A small CTC audio transcriber, trained from scratch.
Data: trained on single English nouns, adjectives and verbs, spoken by a formant synthesiser in many voices, 20.2 epochs.
Rows from expert 43 of block 5, named by matrix and row number. Rows with one number belong to one neuron. Each number is 50 + 15 x the weight over its row's rms, rounded and kept within 0 to 99. All counts start at 0. After the name is the row's rms in percent of the matrix's.
# up: expert up (model.blocks.5.mlp.up, 64x96x192), inputs 0-95
# down: expert down (model.blocks.5.mlp.down, 64x192x96, transposed), outputs 0-95
up.45 038:50 28 62 69 55 50 36 54 50 40 50 70 71 45 37 63 50 76 66 50 68 37 40 41 68 50 50 50 39 58 50 41 99 50 50 71 50 50 50 33 56 41 50 50 58 72 61 50 50 50 27 25 50 40 50 50 21 56 50 35 28 36 50 58 35 50 45 56 50 50 39 25 50 62 55 50 37 50 81 31 50 50 36 66 59 38 58 25 58 46 40 60 36 32 73 36
down.45 046:34 50 31 24 22 59 50 39 50 50 59 50 45 55 56 50 26 40 50 74 78 50 57 64 42 82 25 29 21 40 50 70 31 70 43 47 46 50 43 41 99 28 42 40 50 41 29 54 58 43 50 65 74 39 39 69 43 78 38 19 50 50 33 31 25 73 37 50 61 39 50 50 59 50 63 50 21 41 35 57 29 60 25 55 68 36 47 50 57 86 50 50 62 50 67 58
up.46 100:50 36 50 61 67 50 54 53 12 50 50 54 50 50 56 50 50 50 60 68 27 50 06 65 50 50 50 25 50 66 70 45 40 58 50 50 48 50 50 50 50 50 61 70 50 47 40 41 35 50 50 83 50 49 44 67 66 50 50 50 50 40 50 43 38 92 50 59 50 55 51 50 56 71 37 50 50 50 50 50 78 50 64 50 25 50 74 62 75 50 42 60 47 50 43 15
down.46 111:50 24 46 50 50 49 50 63 50 84 53 35 50 65 44 50 32 50 50 66 50 78 29 92 50 50 50 50 29 43 50 50 56 50 50 25 55 64 81 43 56 70 50 50 53 50 50 58 49 50 50 53 30 50 56 34 55 68 54 50 50 50 50 50 50 50 00 48 19 52 23 50 75 50 50 50 50 50 58 39 19 81 58 53 50 23 59 50 95 08 50 61 50 20 43 65
up.47 086:50 23 50 50 50 54 55 50 50 50 50 48 50 50 50 50 50 58 50 50 50 81 50 32 40 46 06 83 50 50 45 72 28 51 50 05 50 50 51 45 50 50 46 45 50 50 50 26 26 22 70 45 50 78 50 50 50 50 50 60 67 50 50 45 50 50 50 54 70 49 50 39 55 50 10 61 53 84 56 50 72 50 53 50 50 36 80 35 58 50 18 50 26 50 15 50
down.47 100:50 56 27 75 44 39 50 50 51 50 41 50 50 39 10 56 50 50 50 50 28 44 73 60 50 51 50 77 28 50 50 50 50 88 50 50 42 28 50 50 38 29 39 30 10 87 50 50 50 61 50 50 26 50 50 51 41 50 51 50 50 43 51 50 48 38 50 50 31 50 99 50 50 59 62 50 50 50 26 50 82 92 50 53 46 50 58 61 65 84 50 50 56 49 85 50
up.48 093:50 33 20 50 35 44 26 50 38 50 50 50 38 42 50 50 50 82 60 90 63 54 62 61 24 93 81 50 50 50 50 30 52 50 23 63 41 50 39 43 50 67 34 78 32 50 50 36 50 50 81 50 35 46 67 50 55 50 35 52 50 50 50 73 50 76 61 58 71 50 50 50 28 56 50 50 50 50 33 45 34 50 50 33 50 50 50 50 38 74 50 27 50 35 36 50
down.48 093:46 56 50 50 48 50 50 42 50 81 50 50 50 28 35 55 50 39 50 00 50 50 50 61 50 58 43 50 50 50 50 50 50 80 80 34 50 50 34 30 50 71 50 50 50 50 63 60 50 50 50 63 50 50 50 63 50 55 50 50 19 70 50 68 50 78 50 50 50 50 50 79 42 34 50 00 50 50 54 50 47 29 50 50 50 50 39 50 50 29 15 50 50 42 50 68
up.49 099:27 50 50 35 53 87 50 79 99 60 50 43 50 28 50 50 85 50 36 46 37 50 21 69 57 50 50 21 50 61 48 63 56 49 48 42 74 50 50 50 50 50 37 88 50 71 20 50 50 69 50 48 28 39 50 50 26 46 25 50 56 50 50 50 50 32 60 65 46 50 50 50 68 22 50 50 56 23 50 50 35 50 61 59 47 45 38 50 50 50 62 50 50 40 47 38
down.49 102:50 50 50 50 40 50 50 71 55 25 50 50 50 44 87 50 71 40 50 35 32 54 50 50 50 50 34 50 00 50 73 50 44 77 50 50 38 50 71 76 50 50 50 50 50 50 50 86 50 59 50 20 80 50 50 60 69 63 50 50 18 50 72 31 57 46 50 50 50 43 21 88 50 30 50 50 50 23 50 61 39 45 50 50 50 50 50 50 78 14 50 50 76 50 81 60
up.50 133:90 57 50 39 46 40 61 60 50 36 50 50 43 64 50 69 50 37 30 42 50 50 50 71 50 68 34 42 32 46 32 50 64 56 73 47 50 50 50 50 37 33 50 17 50 40 43 80 50 70 47 50 50 47 68 50 54 67 58 77 50 56 50 43 50 50 50 50 50 38 41 54 50 50 50 34 50 31 50 42 50 50 24 50 50 50 50 70 50 34 50 50 70 72 45 50
down.50 117:60 17 26 50 50 50 50 50 46 50 50 36 31 03 69 30 45 32 50 50 50 64 50 50 43 50 50 73 50 82 50 15 50 30 85 50 50 69 71 50 19 54 50 35 99 50 50 50 84 50 50 81 52 50 51 43 50 50 50 50 50 50 65 50 46 50 46 50 60 50 33 55 40 26 37 57 50 55 68 25 30 27 48 50 67 20 50 50 63 50 49 50 50 50 50 63
up.51 131:50 59 62 50 50 50 50 50 08 50 50 64 44 50 50 45 16 30 75 26 45 52 50 50 50 64 50 60 51 33 72 50 50 28 50 54 28 50 50 24 58 57 65 50 50 50 50 29 28 50 50 50 50 60 39 50 85 42 28 28 27 45 50 49 64 44 50 50 65 44 32 66 50 65 62 68 29 37 62 50 60 50 50 50 31 28 84 50 50 50 50 25 49 50 50 57
down.51 120:36 50 33 50 71 50 43 78 31 50 50 50 50 50 74 73 50 16 42 11 51 72 34 50 74 46 28 36 50 68 50 51 61 53 82 23 50 53 50 50 37 50 66 63 50 50 62 84 50 50 67 50 63 93 50 50 70 80 29 50 50 44 17 50 50 54 73 22 50 50 50 61 68 50 44 62 50 40 36 50 50 50 50 59 15 50 29 42 41 36 52 62 59 50 70 26
up.52 108:74 55 50 29 54 40 50 24 55 49 50 42 50 30 50 50 50 50 47 49 50 37 50 57 44 22 50 61 45 19 50 62 18 24 50 51 50 65 50 50 50 50 82 39 50 71 50 91 50 36 50 41 50 32 91 50 50 50 40 73 50 49 75 50 47 50 50 67 35 50 50 81 50 50 50 26 27 50 70 50 50 50 50 50 28 52 41 64 50 20 50 50 50 35 67 98
down.52 118:50 50 55 50 92 88 50 50 36 50 50 50 41 50 50 44 19 50 50 50 56 50 50 54 55 40 89 38 67 67 34 54 50 50 50 69 29 58 50 22 65 45 39 50 52 21 50 76 31 50 50 50 50 45 50 50 44 55 37 67 62 50 18 50 36 50 50 50 25 26 50 47 64 64 50 50 54 50 49 50 50 17 50 24 76 50 50 68 50 50 83 28 50 73 85 68
up.53 110:21 50 52 33 50 11 23 52 50 50 50 43 50 50 50 35 50 50 50 50 71 50 87 79 23 95 44 50 77 36 50 50 00 50 50 50 20 33 49 64 50 50 54 57 33 50 74 71 50 50 22 50 38 60 50 66 78 37 36 99 50 42 50 50 50 50 45 50 38 51 50 13 50 31 50 41 50 27 50 56 33 50 46 35 50 50 50 46 64 37 46 50 50 50 40 50
down.53 109:69 80 62 62 50 59 50 68 50 00 50 72 66 32 50 29 24 71 29 39 60 69 08 50 50 50 69 57 50 50 50 64 50 83 50 50 50 78 50 28 50 50 78 50 29 71 50 54 50 64 28 50 50 28 50 50 50 50 50 71 50 25 50 50 50 53 65 50 44 43 50 10 49 22 50 50 42 50 25 31 68 50 50 39 51 50 16 50 50 50 50 50 32 50 86 63
up.54 118:50 67 84 50 64 50 50 50 26 56 50 50 50 50 27 36 50 68 24 50 31 61 62 74 50 58 50 50 02 50 33 80 50 50 36 80 48 50 50 50 29 63 50 50 68 77 38 50 26 50 69 70 50 50 50 50 60 50 18 61 21 50 50 66 16 50 50 79 24 50 50 21 64 50 50 25 76 50 44 50 50 80 16 50 68 50 74 44 43 50 50 50 50 29 50 50
down.54 119:69 63 50 50 56 50 71 34 50 50 41 49 50 32 47 56 66 61 50 50 50 50 50 30 50 50 50 22 50 50 41 34 09 61 50 50 50 63 50 26 67 50 50 63 76 50 61 50 50 29 86 33 50 70 50 50 50 50 50 80 23 50 31 50 83 27 50 03 54 65 50 40 69 34 50 50 50 75 63 50 50 63 50 50 99 50 50 50 50 50 58 50 09 20 50 51
up.56 078:73 50 34 65 50 50 24 50 50 50 64 66 17 30 50 58 13 50 50 65 50 50 25 50 50 25 53 27 45 77 70 50 12 37 50 23 50 68 88 50 23 95 50 29 71 50 50 50 89 37 50 50 22 00 50 59 50 74 50 50 50 50 55 56 50 50 27 50 50 52 50 50 22 47 66 74 50 50 34 11 50 50 34 50 66 26 64 50 50 47 50 50 50 50 50 46
down.56 095:50 34 54 50 50 50 92 23 36 50 50 71 91 29 37 57 79 85 50 50 50 30 50 23 50 50 50 14 50 50 55 50 50 84 50 50 25 50 64 50 50 50 50 50 50 50 14 50 88 57 04 50 50 77 29 88 54 49 50 50 50 47 50 50 55 50 42 00 50 50 70 77 68 50 23 50 50 50 59 50 40 50 40 50 71 50 64 50 50 50 50 51 61 34 53 68
up.57 099:60 35 50 50 75 73 68 58 25 35 89 50 78 50 56 54 15 50 26 50 50 50 14 50 50 49 50 50 54 32 63 50 67 53 50 72 50 50 50 50 50 16 50 50 36 50 61 17 31 40 50 52 50 42 73 50 87 50 40 39 50 37 33 50 50 79 24 24 50 50 50 50 50 50 50 51 50 56 23 67 50 50 50 50 50 50 99 34 52 30 55 50 50 50 50 50
down.57 087:59 50 50 50 50 19 30 15 55 50 48 50 50 19 50 50 31 50 50 99 37 50 50 50 50 79 76 50 64 50 50 50 30 67 00 72 50 50 50 50 50 69 50 38 50 50 43 50 50 50 80 34 38 50 50 24 50 45 50 50 86 50 50 81 46 50 50 50 17 39 50 50 50 55 28 50 50 67 76 50 50 50 50 50 55 50 50 24 50 64 50 32 65 50 19 52
up.58 116:43 50 50 50 50 70 40 50 50 27 50 50 50 50 50 61 50 50 50 50 50 64 50 77 56 47 50 46 50 09 34 67 50 85 50 38 43 50 50 39 50 50 50 50 50 64 50 55 26 50 27 50 50 75 77 44 50 50 50 59 50 55 86 50 68 17 50 50 50 50 50 50 50 55 50 63 50 34 50 43 50 50 50 44 50 25 62 50 50 95 90 50 78 14 73 50
down.58 116:50 43 50 06 23 78 52 50 50 75 50 72 23 50 35 50 42 50 50 26 39 67 60 50 50 32 50 41 28 31 50 75 20 39 90 38 50 51 83 62 50 77 41 62 74 32 50 32 50 50 50 18 43 46 13 18 99 71 69 50 50 50 30 74 50 50 35 50 55 50 50 29 65 73 50 50 43 53 50 50 58 61 69 50 50 48 50 50 66 50 46 50 28 41 38 50
up.59 141:63 50 50 07 85 42 04 65 50 63 44 50 50 50 43 50 14 50 50 50 31 50 69 33 42 34 50 36 50 50 50 50 50 50 73 50 26 50 34 53 50 60 69 44 70 50 28 56 38 34 68 38 50 31 71 58 48 50 50 87 50 59 20 50 32 25 50 59 72 50 50 50 38 50 51 42 75 59 69 50 50 50 28 62 33 49 94 41 50 50 28 50 34 39 41 35
down.59 120:50 50 86 50 86 71 39 50 50 70 50 33 50 50 50 50 50 71 26 93 50 76 50 76 51 50 50 50 50 56 22 41 22 21 50 51 50 39 61 50 50 35 50 50 44 78 14 50 50 50 69 50 50 50 47 64 50 62 12 64 50 52 50 20 32 43 42 50 50 41 49 62 50 50 50 50 50 21 74 50 50 50 50 63 95 74 50 41 65 50 50 46 75 66 50 54
up.60 111:50 36 50 50 50 50 70 50 50 50 50 22 50 73 50 50 50 50 57 50 31 21 50 59 50 46 45 21 12 36 57 50 50 33 69 50 28 50 50 40 76 34 66 50 50 50 50 27 72 44 50 50 65 71 50 48 89 50 65 69 34 50 51 70 32 74 50 50 50 65 50 50 32 56 50 50 22 50 50 33 43 99 59 50 26 60 50 33 50 50 50 72 50 50 50 50
down.60 104:62 50 50 50 68 04 34 55 92 40 97 65 47 46 50 45 21 50 50 33 50 50 59 47 52 50 63 44 29 58 50 74 50 50 63 50 37 50 50 41 44 61 50 50 50 50 18 50 30 83 16 50 50 50 51 12 50 50 31 68 50 50 50 67 50 50 50 44 24 50 51 50 41 50 50 50 96 57 62 50 63 50 74 62 50 50 50 50 50 08 68 50 50 50 50 50
up.61 108:50 50 65 60 73 60 78 53 19 50 50 44 77 77 44 50 50 31 14 20 53 60 50 50 44 80 60 48 50 71 82 76 50 50 50 32 50 50 50 50 50 36 67 94 24 66 50 90 50 50 50 50 50 24 47 50 50 50 59 32 42 50 50 50 47 50 69 50 45 45 50 50 50 50 50 50 50 50 58 50 50 50 45 50 34 50 64 66 50 49 50 32 75 50 50 50
down.61 112:50 23 50 23 50 50 50 50 41 50 50 17 34 50 50 50 60 42 80 50 28 50 18 50 50 71 42 50 50 23 50 65 16 50 50 66 50 34 34 31 50 50 49 50 50 50 82 69 61 50 50 50 50 44 50 50 50 50 99 50 50 50 50 54 55 50 67 50 21 70 50 52 44 23 56 50 32 50 14 40 50 80 31 28 50 50 62 52 70 72 50 71 50 45 49 17
up.62 099:59 50 22 33 50 21 50 50 50 50 19 20 50 50 19 50 69 50 58 40 39 50 79 59 10 29 50 51 31 44 13 50 39 54 40 50 65 75 50 50 50 50 50 80 50 98 50 50 32 42 57 36 50 50 11 50 48 50 66 14 42 50 50 44 50 35 30 50 50 86 50 50 23 50 54 39 89 50 50 50 50 50 59 50 50 50 89 50 50 50 39 51 59 19 43 50
down.62 116:54 41 65 63 35 52 50 43 43 60 89 50 50 59 23 50 93 50 50 60 35 10 50 50 47 41 48 23 50 50 50 50 59 18 82 30 59 50 50 50 76 37 50 73 50 59 43 50 63 33 50 50 50 27 50 83 50 52 34 09 50 69 11 33 50 36 29 50 50 44 49 50 50 50 50 50 50 59 41 18 50 50 33 50 74 50 50 50 49 50 36 50 50 78 50 21
up.63 113:60 50 50 50 50 25 48 50 50 48 79 22 70 36 50 50 72 50 50 64 50 26 50 50 50 65 39 65 57 50 50 56 12 50 47 50 74 48 42 46 33 37 50 60 50 24 50 50 41 39 36 50 76 50 50 62 26 54 67 20 50 50 50 61 50 34 28 39 50 70 60 57 42 32 50 41 79 50 50 78 36 27 07 50 86 50 64 50 58 50 20 50 77 50 37 57
down.63 109:54 50 50 50 50 50 50 66 86 60 50 50 23 51 59 50 50 50 50 50 50 50 50 13 50 50 50 50 31 18 50 50 34 50 50 27 50 50 50 84 89 50 50 30 33 50 35 69 42 40 36 00 50 50 50 39 50 40 51 50 36 50 74 50 50 59 50 50 72 69 50 50 29 14 50 65 50 50 35 61 37 50 50 50 71 89 50 50 67 80 46 79 25 50 50 50
up.65 125:43 50 18 50 20 48 40 50 50 77 50 50 74 50 49 50 63 51 09 78 47 50 50 77 71 37 37 31 59 79 37 41 58 50 64 58 50 61 37 29 25 50 50 50 48 35 34 81 50 50 56 50 50 76 38 42 42 55 43 50 50 50 38 38 20 71 60 50 50 58 84 39 70 50 77 50 50 50 68 62 42 66 50 18 50 36 40 62 38 50 46 56 50 90 22 50
down.65 098:50 50 62 72 50 26 80 70 66 50 50 50 83 50 47 27 42 50 44 57 50 56 50 67 50 67 56 50 50 50 26 50 61 50 85 50 50 60 65 40 50 54 50 30 87 51 30 23 50 50 56 50 50 50 50 30 60 50 50 25 52 24 50 54 59 50 39 44 24 52 74 65 12 45 50 50 50 10 50 48 50 50 74 50 50 50 50 75 73 36 89 50 50 76 50 28
up.66 104:12 20 76 74 31 50 55 71 50 50 13 81 29 59 50 36 50 50 50 50 50 60 50 26 50 50 50 76 70 39 63 17 50 60 38 50 50 50 50 50 38 84 50 50 60 50 50 50 50 39 41 33 37 35 24 50 50 50 72 50 69 50 75 51 71 41 50 66 49 61 20 51 50 50 50 70 50 50 50 50 46 50 60 29 40 33 57 50 26 57 50 50 86 22 35 50
down.66 111:69 50 82 22 50 82 30 50 72 50 10 77 37 77 50 42 50 47 50 66 43 29 61 50 24 71 50 25 29 67 50 50 50 50 37 50 50 50 50 50 28 80 50 33 50 70 24 50 50 64 16 50 38 68 38 30 30 60 50 50 31 64 50 64 57 51 55 76 50 50 26 63 79 36 50 22 50 57 50 99 29 28 38 50 56 50 50 50 50 43 80 50 50 50 17 39
up.67 106:50 59 31 50 50 66 50 49 50 76 62 48 50 50 76 48 51 67 50 50 50 53 55 50 65 16 50 42 65 79 44 32 50 35 13 55 48 50 50 50 50 63 50 50 50 50 50 42 50 49 69 44 50 72 56 70 50 79 51 50 55 69 52 38 64 50 52 50 48 99 16 50 34 50 44 50 50 50 50 50 36 54 50 42 34 77 37 32 74 50 32 46 47 61 79 72
down.67 107:50 50 50 89 88 50 50 50 50 50 50 50 50 36 50 25 29 53 50 50 50 57 29 50 43 50 14 80 43 50 95 50 52 50 50 43 32 37 64 80 50 50 50 50 50 38 26 37 67 50 50 50 68 48 50 33 53 57 50 50 45 75 78 65 14 99 50 50 50 50 50 59 52 51 50 32 29 50 65 50 45 59 48 39 50 50 62 37 50 50 50 47 50 50 36 77
up.68 098:29 50 32 51 50 24 50 50 57 50 56 35 45 50 29 50 50 50 50 50 50 50 50 50 50 59 43 60 50 50 36 50 50 50 62 41 50 54 54 31 50 00 50 50 50 31 50 50 50 58 50 41 39 96 50 50 18 50 16 50 59 60 68 50 49 50 50 50 50 63 50 50 50 50 68 50 50 71 33 71 41 50 50 37 51 37 63 50 50 50 50 50 50 71 50 50
down.68 108:24 50 75 57 50 50 70 13 63 44 50 50 50 50 50 24 50 65 50 40 66 68 60 42 50 84 46 61 50 50 51 64 50 49 65 50 58 60 69 85 26 75 50 70 50 09 30 50 50 22 50 50 50 57 50 39 88 50 33 63 50 34 50 56 50 29 50 21 59 72 41 50 54 52 58 50 31 48 50 55 11 50 46 50 50 86 35 76 52 50 50 92 50 68 55 29
up.69 114:12 17 37 56 50 50 50 73 86 51 45 78 41 50 50 56 50 50 35 56 32 54 43 50 50 42 50 54 73 43 61 50 50 41 50 50 50 56 51 25 50 50 50 34 50 77 53 50 13 51 50 50 59 29 16 50 30 42 69 70 78 50 50 71 50 50 69 59 68 15 50 50 50 37 74 70 11 50 25 50 37 50 91 78 27 06 51 50 45 31 50 67 50 50 50 50
down.69 105:51 43 50 50 50 50 19 50 50 50 50 89 50 92 90 50 50 50 50 71 50 56 63 35 86 50 50 50 50 65 50 62 33 50 39 63 60 42 50 50 33 50 50 40 50 09 50 50 32 99 30 60 50 50 50 30 64 50 50 50 50 50 40 24 37 50 63 50 20 50 50 47 53 34 50 50 50 50 60 50 50 33 01 39 50 81 50 50 70 33 50 52 63 43 42 27
up.70 076:76 85 20 50 50 57 52 50 37 20 50 17 44 85 83 50 50 50 22 40 29 53 57 50 92 34 48 36 50 50 50 44 27 85 63 50 34 50 37 50 50 50 15 50 50 64 47 50 50 47 60 34 50 50 77 32 49 29 50 50 50 35 41 50 50 50 50 40 50 50 50 50 50 36 50 50 31 22 50 49 50 28 61 50 50 83 50 85 47 47 50 50 50 50 50 50
down.70 091:34 50 48 48 50 21 32 26 94 50 50 50 13 50 50 50 00 50 45 50 71 50 53 50 25 50 23 30 50 50 56 60 50 26 50 50 50 52 50 48 30 50 50 78 50 50 50 41 66 50 29 50 50 35 50 50 50 50 34 50 50 36 50 50 50 50 50 50 50 50 25 63 50 85 50 41 50 55 18 60 41 50 84 50 24 50 53 50 50 77 50 80 58 64 50 34
up.71 116:58 50 50 50 50 50 50 48 18 50 50 50 50 50 42 51 18 72 50 86 24 40 28 56 55 50 67 26 35 50 71 38 36 58 83 19 29 73 50 24 50 50 50 54 50 71 50 50 55 64 50 23 59 77 70 31 50 50 44 50 44 59 67 55 50 85 65 62 36 31 50 50 34 29 50 50 80 50 66 68 42 43 43 65 50 50 53 50 50 49 39 40 50 43 62 64
down.71 108:46 00 20 55 51 56 37 50 52 50 30 79 39 56 77 50 57 71 41 14 59 56 50 50 59 50 19 65 60 60 59 33 50 40 38 50 77 50 67 34 67 86 50 50 50 36 65 42 50 50 34 83 14 57 30 50 67 50 64 35 50 50 50 50 50 50 11 36 46 50 21 40 95 50 44 50 50 59 53 50 41 54 28 50 50 50 50 50 88 50 67 52 37 50 50 54
up.72 105:47 45 50 50 79 46 66 50 44 33 62 56 68 50 20 50 73 38 50 35 50 50 29 50 18 81 50 50 28 34 50 50 50 27 50 26 37 50 38 15 33 62 50 50 50 44 57 50 50 50 50 50 50 50 19 39 63 29 50 41 50 64 41 83 50 50 35 50 50 50 37 38 50 62 50 76 31 17 70 50 57 77 61 76 50 84 65 47 50 34 50 50 38 52 50 50
down.72 095:59 79 50 34 47 40 50 50 50 71 50 38 65 91 61 48 51 50 50 31 73 67 28 56 50 50 37 50 38 32 50 40 64 50 50 38 50 50 50 50 50 28 42 49 50 19 42 72 22 17 50 50 29 64 50 50 36 50 47 58 50 50 50 50 63 50 50 15 38 50 65 19 50 50 50 42 73 34 50 50 50 50 50 50 14 30 50 49 50 42 50 30 50 50 50 51
up.73 130:53 50 38 50 50 38 70 44 37 57 26 50 72 52 57 50 88 50 77 32 65 50 44 37 50 27 18 72 50 31 42 50 72 38 50 55 31 82 60 50 16 42 55 49 50 50 49 50 47 50 66 66 60 50 50 50 74 26 50 19 64 87 50 50 52 50 28 40 50 50 59 50 50 50 23 50 50 50 66 27 65 50 50 18 31 28 50 50 33 82 50 50 18 42 57 50
down.73 119:50 50 28 55 50 71 50 50 50 82 50 21 50 50 50 11 24 75 70 50 52 65 50 50 59 40 50 83 56 50 50 50 50 64 64 53 50 38 50 77 69 50 50 50 50 76 50 25 50 29 50 88 34 50 50 37 50 50 37 60 59 50 50 89 50 26 65 50 29 50 62 63 22 59 50 70 24 35 14 50 34 80 52 50 48 61 52 25 34 50 24 32 50 50 50 50
up.74 099:67 50 30 50 42 50 37 24 50 48 77 31 50 19 50 50 91 50 46 90 50 57 38 50 66 50 50 54 37 50 28 50 50 50 22 55 50 47 33 50 50 62 28 27 50 52 50 50 50 50 50 50 72 50 50 39 33 50 50 50 50 50 50 55 50 50 25 50 38 50 50 37 23 75 48 49 50 59 50 50 43 50 40 60 53 50 25 50 50 52 50 11 80 50 63 74
down.74 105:37 49 50 73 50 50 62 59 50 71 00 70 50 37 50 37 54 45 50 50 50 50 50 50 50 50 50 50 34 50 34 50 50 47 72 26 38 58 47 50 33 29 50 67 68 44 11 69 50 50 86 50 50 73 33 61 63 75 55 53 50 50 30 74 54 76 39 50 50 50 50 63 40 11 37 50 50 50 54 50 22 50 50 62 16 47 50 50 50 77 33 50 21 50 50 41
up.75 111:76 71 50 50 50 50 43 72 79 76 50 50 50 50 50 88 48 50 50 50 50 34 50 46 40 25 50 15 50 39 63 50 28 50 57 85 47 50 50 50 50 31 58 39 68 50 50 50 50 42 50 53 50 50 67 50 50 50 60 33 50 50 37 74 32 50 50 50 42 50 50 50 29 20 50 48 50 51 50 50 28 50 50 50 62 75 13 38 75 50 50 47 87 54 25 50
down.75 101:59 22 50 50 38 84 64 50 50 50 42 23 69 50 50 59 10 50 50 50 43 50 59 59 50 30 50 50 50 30 50 45 27 50 69 74 50 63 50 50 50 67 50 49 50 50 50 54 50 50 50 50 50 50 50 60 50 50 34 53 59 29 99 50 50 26 88 50 19 63 50 51 29 03 50 50 50 50 50 50 18 50 63 50 58 24 50 87 50 50 79 64 55 50 42 50
up.76 096:26 50 51 35 50 50 42 50 50 50 50 50 50 33 31 50 59 50 76 36 67 32 50 50 33 50 50 50 85 38 50 75 50 50 50 50 50 50 48 99 50 43 50 50 50 50 50 58 50 16 50 50 85 50 27 50 87 52 50 50 50 44 29 16 50 24 40 49 50 50 50 50 50 47 50 50 76 50 21 57 50 71 50 26 50 45 50 50 50 68 50 50 50 29 08 65
down.76 097:50 50 50 62 50 50 50 50 66 25 50 50 50 50 50 50 53 69 50 55 50 28 50 55 50 06 50 48 27 97 50 50 71 46 25 63 50 50 75 50 50 50 19 55 22 50 05 67 50 50 84 37 65 50 82 81 00 50 50 35 50 53 50 14 66 50 50 50 37 35 50 50 50 69 50 56 50 50 33 23 50 52 61 49 99 50 50 50 49 50 21 78 36 50 50 50
up.77 096:58 33 23 59 50 50 86 50 38 55 35 50 68 50 50 75 56 50 50 46 50 50 50 26 43 50 50 51 50 20 51 36 73 50 50 50 50 50 50 50 50 52 50 20 50 50 50 24 56 31 50 99 53 50 27 50 62 37 56 26 50 50 50 50 56 50 50 22 31 50 50 52 38 50 50 50 50 59 59 50 73 50 50 31 50 50 50 66 50 83 50 28 21 66 50 38
down.77 107:56 45 67 50 50 50 50 42 50 76 49 65 50 50 50 06 50 50 50 78 50 33 82 38 47 68 51 41 60 48 50 50 25 50 24 24 99 50 50 50 50 27 50 61 50 50 38 51 67 52 81 99 50 50 56 50 41 28 37 50 69 50 24 24 17 24 39 62 74 50 50 49 50 56 37 58 49 53 33 33 50 65 50 50 50 50 63 50 55 31 50 31 34 50 43 61
up.78 095:50 50 50 75 36 63 50 81 56 74 00 50 50 58 33 22 50 50 79 50 67 50 85 50 41 48 50 62 50 38 50 41 72 47 26 33 50 50 50 50 50 31 50 32 33 62 65 50 73 67 50 50 50 50 68 50 50 50 50 63 53 50 50 36 50 50 50 50 75 74 41 50 41 45 50 54 47 50 50 67 50 71 50 50 26 51 50 50 50 50 50 50 50 50 50 50
down.78 091:57 31 50 26 50 28 90 50 50 50 43 58 54 50 50 19 50 50 50 76 50 50 68 67 38 31 22 21 50 50 50 50 69 88 50 50 49 47 50 50 50 76 76 50 66 50 09 28 50 50 50 50 62 50 50 50 64 63 50 60 50 57 50 50 50 50 50 94 50 50 50 31 26 50 50 25 50 47 83 62 50 50 59 09 88 44 50 50 25 50 50 50 55 12 58 99
up.79 091:50 34 47 83 50 50 51 50 38 56 50 50 50 28 50 50 77 50 50 69 07 23 50 30 50 50 73 50 50 50 50 50 40 73 29 32 65 67 50 50 50 73 09 58 37 90 67 50 83 37 10 50 64 44 73 50 47 52 59 43 50 50 50 46 50 33 66 35 50 50 50 69 57 37 50 37 50 50 48 50 50 26 62 42 50 52 50 53 42 50 50 59 50 50 58 50
down.79 098:50 34 47 50 48 75 50 50 50 50 50 25 49 50 69 42 46 60 55 50 48 50 66 60 54 50 55 50 71 50 50 50 50 54 86 39 50 50 37 50 50 40 79 50 50 50 50 55 50 50 50 50 50 71 74 52 50 50 50 60 50 66 50 53 50 57 50 50 50 50 50 67 50 50 48 31 50 62 37 77 13 28 50 50 52 50 50 75 50 50 50 76 11 50 50 01
up.80 105:78 50 62 50 79 50 50 50 41 69 29 65 99 37 29 79 67 64 50 50 50 50 50 37 50 50 38 50 01 50 50 33 50 50 50 60 50 73 50 62 50 50 50 50 50 50 77 36 50 53 50 50 50 50 59 50 50 36 50 36 50 50 44 50 50 50 50 27 50 50 50 42 49 53 61 52 50 67 50 50 66 50 21 58 50 65 18 50 50 50 27 70 42 45 49 50
down.80 098:50 28 50 50 50 50 52 50 42 50 51 01 50 30 50 50 50 67 48 43 25 50 50 68 50 50 50 71 50 50 50 50 72 50 67 50 50 50 50 53 50 50 50 50 50 50 50 50 50 72 63 50 50 31 50 76 50 32 50 50 47 94 50 51 52 02 50 62 45 50 50 65 45 50 06 50 50 67 55 60 20 57 50 50 80 50 62 33 50 81 50 50 48 50 50 50
up.81 105:80 24 50 28 50 50 62 50 50 50 38 50 50 50 50 50 69 27 50 12 48 50 50 51 50 63 77 48 38 50 50 43 67 67 50 50 50 50 50 50 24 50 50 90 31 50 50 47 50 50 50 50 50 28 40 58 50 50 50 35 34 48 50 55 50 50 50 11 63 50 50 50 71 50 50 50 47 08 30 53 50 66 48 50 58 50 50 98 34 60 50 33 50 50 27 24
down.81 100:76 94 54 50 20 62 81 50 50 50 23 74 64 56 55 74 58 50 51 50 50 67 50 50 50 19 11 75 50 33 50 59 50 43 50 50 50 50 39 50 44 24 50 45 50 50 50 50 50 31 73 50 50 50 50 41 50 48 50 49 72 46 27 50 50 50 50 23 50 22 50 52 36 50 50 50 50 72 50 50 50 94 50 50 50 50 50 50 49 50 47 29 50 40 50 79
up.82 094:64 30 98 50 50 31 50 62 50 85 56 05 50 50 40 37 27 72 99 50 57 87 50 50 21 50 50 50 50 50 50 79 50 50 50 88 45 50 73 50 50 14 65 50 50 50 50 33 51 50 35 50 50 55 50 50 50 50 50 69 70 50 50 50 13 50 76 50 27 44 37 50 36 50 50 50 50 50 63 50 50 43 27 42 50 83 50 36 51 30 55 42 59 32 38 50
down.82 103:50 50 50 66 46 44 82 50 50 50 24 50 50 50 54 83 50 50 54 95 50 35 50 50 28 50 50 59 50 31 60 50 57 50 31 50 50 50 50 29 50 50 40 51 89 72 29 50 50 61 24 50 50 62 36 67 16 67 50 43 67 50 13 50 50 50 50 50 55 50 50 50 28 72 41 43 50 54 50 50 50 82 65 85 50 50 50 13 50 50 50 50 50 49 31 50